Weights of a small spectrogram autoencoder.
Model: 4.66M parameters, log mel input, encoder arch mlp_mixer, encoder activation swiglu, encoder patch size [8, 8], encoder layers 12, encoder width 192, decoder norm batchnorm, decoder activation silu, decoder widths [48, 96, 144, 192].
Training: adamw at rate 0.002, batches of 128.
Data: trained on songs of 200 made-up bird species, synthesised, often over outdoor noise, 39062 training examples, 19.3 epochs.
Rows from block 5 of the decoder of a small spectrogram autoencoder, named by matrix and row number. Each number is 128 + 24 x the weight over its row's rms, rounded and kept within 0 to 255. All counts start at 0. Numbers have three digits each.
After each channel's rows are labels from the 100 clips, of 14976, where the channel reaches its highest value: "lies over" is the class under the peak. Only what is clearly more common there than usual is listed. The data: songs of 200 made-up bird species, synthesised, often over outdoor noise. In brackets: how many of the 100, against the usual share in percent.
# conv: 3x3 conv (decoder.decb.1.1.conv.weight, 96x96x3x3, each kernel summed), inputs 48-95

conv.18:129107126117139141113152106146139099149142146176138138145140128161140119126165118155153127136092145131124094138139115110138130115165097107133135
lies over: downsweep (61 vs 7.4); dip (27 vs 3.3)

conv.39:117149114110129098118115123126130114127180184145089137120138128142149131111138135147138126123079167124091113110171127146113122151103102148133132
lies over: arch (36 vs 5); upsweep (30 vs 6.9)

conv.15:137155118153113105107093115125131116116113163119110132171092173129117135134097116102093133115120134160122066106168133114129124131095117111118097
lies over: dip (60 vs 3.3)

conv.83:137118105134100114130056128120120102137149155163073156115115126126132117115127136116130114150126169128130150124123134133134160132132121132107106
lies over: downsweep (71 vs 7.4)

conv.57:081135125093127126125120121093096178100129128140128127132172141147127081094093117170169134128131139120163133171129090136086127129130174128096170
lies over: no call (85 vs 52.4)

conv.44:124063104118075135124123121154100088164120111158147110129133156154101115132177128114120106114108113110110145107114112153149129112122097118100111
lies over: arch (84 vs 5)

conv.2:118159144144096105091112130126133117132148041106116115127120164103159145114122133120126110083129124085080194108121131120139119105129122193067112
lies over: arch (35 vs 5); dip (29 vs 3.3)

conv.56:112138117132111111089119117136146111151116137197131129128112154099139136120145126123121162131121129093131148123145109142141162142134117166045123
lies over: upsweep (67 vs 6.9)

conv.84:144127135117108147158116141128110119147123134155062126119127130186117109140153134111117125139107162060153166116081121135121136058134115163121139
lies over: downsweep (68 vs 7.4); arch (30 vs 5)

conv.47:138125108139110141165137110134116130157087114128132157083122143179080118134150126119103119144081152123147104125088122096121136133130128105132131
lies over: downsweep (43 vs 7.4)

conv.53:148137153142114096114072110136117128159113146180109122045124159083112112149143112132125101132120140151160133136112124100118139119150146087139121
lies over: downsweep (83 vs 7.4)

conv.35:090129123094128131128124127092099185101126128129128119145171149121133088093099132172167131125133133129168131175136093132090116121135182135082185
lies over: no call (91 vs 52.4)

conv.87:130123103127100131108089143130135121162154079190172120092128079170125109132153130111112095110151110154148121127119117168127140087071130097142124
lies over: upsweep (53 vs 6.9); steady whistle (32 vs 8)

conv.78:077129121084122128149131127085097171090117135140116126142162140144115084088091129161162126122127124122160132167125088140080131132111170116100165
lies over: no call (88 vs 52.4)

conv.33:136056082130114128148120143127115103153116139114102129105146121132089129132142125128156117151111194134112141131122119141121125098132109112092119
lies over: harsh note (48 vs 6.9)

conv.6:119109147109118133117101171127141129133118147088168172145134136126110106135147121143135103149102154143108066130101105082122080090158128065134130
lies over: steady whistle (34 vs 8)

conv.29:076124119093125130124124130096101174099121126139117127127170147135127090096095129172175127127127136125156130174132091132088119139126175121090177
lies over: no call (93 vs 52.4)

conv.13:136035085134104084146106127131118123124108126155111109113134123136133125140136165132135147115127130102121129130131126118120086104108119109153130
lies over: warble (45 vs 4.7); harsh note (31 vs 6.9)

conv.95:141129115139138136123106105120124116110122125117106119153095169115129122137108107085086088111120186114108141096102139142119139086105117090152096
lies over: arch (28 vs 5)

conv.45:139125140129140104150155151129155101141099138093118114145105145093152123114139129098114072144116115158099072112129137140119123135103097095089106
lies over: steady whistle (61 vs 8)

conv.75:124156097145123150113100101134144122139129074138132096138124148163137135130135129129123106097139143066122108121154112085131130122078123128066113
lies over: downsweep (48 vs 7.4); dip (25 vs 3.3)

conv.4:121144087141103173124087123116135113118090136128147111128107113166156134127109113101101133097150094141125179092140125107130106133098104195108093
lies over: upsweep (59 vs 6.9)

conv.0:155128155155136131124134116159155072153130130129127121121074105136098159152151117080090123136120094135085147085139159133155122156119069125118069
lies over: steady whistle (44 vs 8)

conv.70:083137127090140110130118118093100181113124101135140114129167151142122089097110132173167134139139138126153124175132088114096117147135167139076173
lies over: steady whistle (37 vs 8)

conv.36:125114132147105107113119142124143124132108102198101089131113161102101149116125123129098141091152114118153074104134127096141152128127128137092113
lies over: dip (39 vs 3.3); steady whistle (34 vs 8)

conv.54:121134079128131099139125116135129108121142171113106121149126163131136127125128106138118099100115141098134101124102127113120127101124106044101118
lies over: dip (93 vs 3.3)

conv.85:134067128131098106096115124124138114164108176180081165107114130137116114127159127135135134134113143131122086121091114091114102140110129131115131
lies over: upsweep (28 vs 6.9); steady whistle (27 vs 8)

conv.25:123129084132102128141196148122143120120145134102115146121132099056152120126128130132135146132077164073115112132128145116117116074107117140091131
lies over: steady whistle (82 vs 8)

conv.79:127114114129134123122135120144153106172116127194132118100117117116121130132175141126120120090124171155131159128127116147137133131122108094066119
lies over: steady whistle (53 vs 8)

conv.5:135139108112130100113107090141122116148124123168110098101125051087155117121147108121132135100164119084132159131126130168142124141084107171148124
lies over: warble (95 vs 4.7)

conv.41:134098129145129063112098121125138138131120130137136178158112178143041141126127147116110117086119158155133097130155125074129104175106147118112118
lies over: upsweep (51 vs 6.9); arch (44 vs 5)

conv.38:159128123161129123132128133161153070146124131103116118124077123146135167156145122079085138136132105142083127082129154122163113130124077115123071
lies over: harsh note (37 vs 6.9)

conv.8:130089100116099107107135113135122109154089104114061122097149099142134102127162107140154134168115140101119122128097120124131107108105099118139127
lies over: warble (64 vs 4.7); dip (27 vs 3.3)

conv.59:094125137090129122116117124100096174105125132141125132127174148133134088100099134174174127117132148141165131177122093126096140137135179128087176
lies over: no call (82 vs 52.4)

conv.19:155125134160132134131133124172175076180135126135125122123085129129114165165181136086089136133131136131091137082136161126175136143137074129115082
lies over: downsweep (44 vs 7.4)

conv.80:159126127163135132135129130177183086191128127129129129128090137122122176167185133092094136130132129135093131089127157124180129131140089128111094
lies over: downsweep (27 vs 7.4)

conv.72:171117121172130123125128129185165088170125140117134129129090133126128182172160128089094130130129132129097115089136168141183118123128091126126091
lies over: harsh note (47 vs 6.9)

conv.51:183126128175128123126128129184167095167137137115137129135098133125134187169159127094097125136118128128103118096128173137188118116123093127127092
lies over: harsh note (49 vs 6.9)

conv.76:116099140133159099143120115134133110118158157169167092082122106098061121126127047127118150079155174138165129125101135165135112129070119119108113
lies over: upsweep (48 vs 6.9); arch (34 vs 5)

conv.37:096131133101123129116124125093102165106140124147147142120176141118137093100103131169178132130126158151153142175126094120092154144129164129086167
lies over: upsweep (36 vs 6.9)

conv.40:126132098109120076087136129143137108142180151148104131101125133156125123140154091117134154087086174100096177129094118112122114100109103129107125
lies over: steady whistle (31 vs 8)

conv.27:096117101108134126149113146111125119132091066137090123134120100141136121097135147125126162113138139124123129117157111136125150136137117133041117
lies over: arch (49 vs 5); upsweep (42 vs 6.9)

conv.74:136091141142148114132127154119127135103101099123148174122114140153131143137100138113112117129141066151142111116109139129126154146163149144144114
lies over: downsweep (94 vs 7.4)

conv.86:132124177139130125126140126144134082142126123119074118091088132147107145134140124101087132126130093135088143084136129097143161157144067089112088
lies over: downsweep (91 vs 7.4)

conv.17:102129105111127137119157123117121145135134105157141124108159138124129105116142138164164116113103170126138124155093105099111154129139141109039151
lies over: steady whistle (32 vs 8); upsweep (29 vs 6.9)

conv.21:127138146143072111155059105140126119146143126150163130113120168147100125154136135126118142136102119111111114124121126092136134142053120156108119
lies over: upsweep (61 vs 6.9); arch (33 vs 5)

conv.63:160122128168131127130132128177165076166126125121123127125086123133123175160160125089082130129128123128088131083134164118176130134127077117121081
lies over: harsh note (35 vs 6.9)

conv.10:156124149155134130111127105159156076156128119112118119119084123127112166153147112078088103144119095134091143081126157127172136141115079127122076
lies over: harsh note (34 vs 6.9)

conv.52:150119085128100090149169106142142110131155100150140120089148117065094097135139103151159129110089178124105079131147143119116116151145096109161130
lies over: upsweep (60 vs 6.9); arch (27 vs 5)

conv.61:136130141127078146118113059144119132143090136176113080096108130128177116134148091112101120073180103132154133123095136121150153114109143129131127
lies over: warble (65 vs 4.7)

conv.81:162121107163103119107126119145128100128140153136151159146093151132140149152124113100096098122107150118117106103108153148147151105098092126138091
lies over: harsh note (62 vs 6.9)

conv.58:113154087129134136119136115114130112150151147148128150119125060138116134120132130119110113110132155115130148121124139101129109122103130121088120
lies over: upsweep (64 vs 6.9); arch (32 vs 5)

conv.93:121117122140132103125145147133143113136135120111083160146138182157166142124141140144130095162141075083104119116127112126138159098157109080084129
lies over: buzz (51 vs 5)

conv.68:152130133149135131123135137175173081185127129146117116123094132136124169156187136090090136123130146135084130087127149118171148142140082143108084
lies over: downsweep (54 vs 7.4)

conv.7:138164096126129117151087139133141127123098158127104109114127098101121122126122136126129165060100159105117159124152139133122095113065125124150120
lies over: warble (34 vs 4.7); dip (31 vs 3.3)

conv.14:134066136150128120098075134120128127127117094149111093152123177067144129143109143124123111139125171151119125119076132079121127122106136112108126
lies over: upsweep (67 vs 6.9)

conv.43:135138117105147133136095136140137119122101135133159128107115091078136116131144072130109072144152125127145158133121134168140090118087117143132118
lies over: warble (84 vs 4.7)

conv.9:141106126132071125057132076127134128125144123124138127136137154082165122115136099135123194144088108120107106124138146076120137125141132125122127
lies over: arch (44 vs 5)

conv.90:135137154131105126121099139118130132137120054150058138133127092151168127129126120123125106119162149142129097138063131164118126119056134184150122
lies over: upsweep (69 vs 6.9)

conv.94:131103101143115124145113127141130129148125146152133135125124105123052120143139128129111136123132150182145104137118124119122109167111127177154125
lies over: upsweep (72 vs 6.9)

conv.1:086130122090130124134119130094100178102129128135127122134175149131133088094101130170169132129129138123162127175131091126091122128128176121079173
lies over: no call (95 vs 52.4)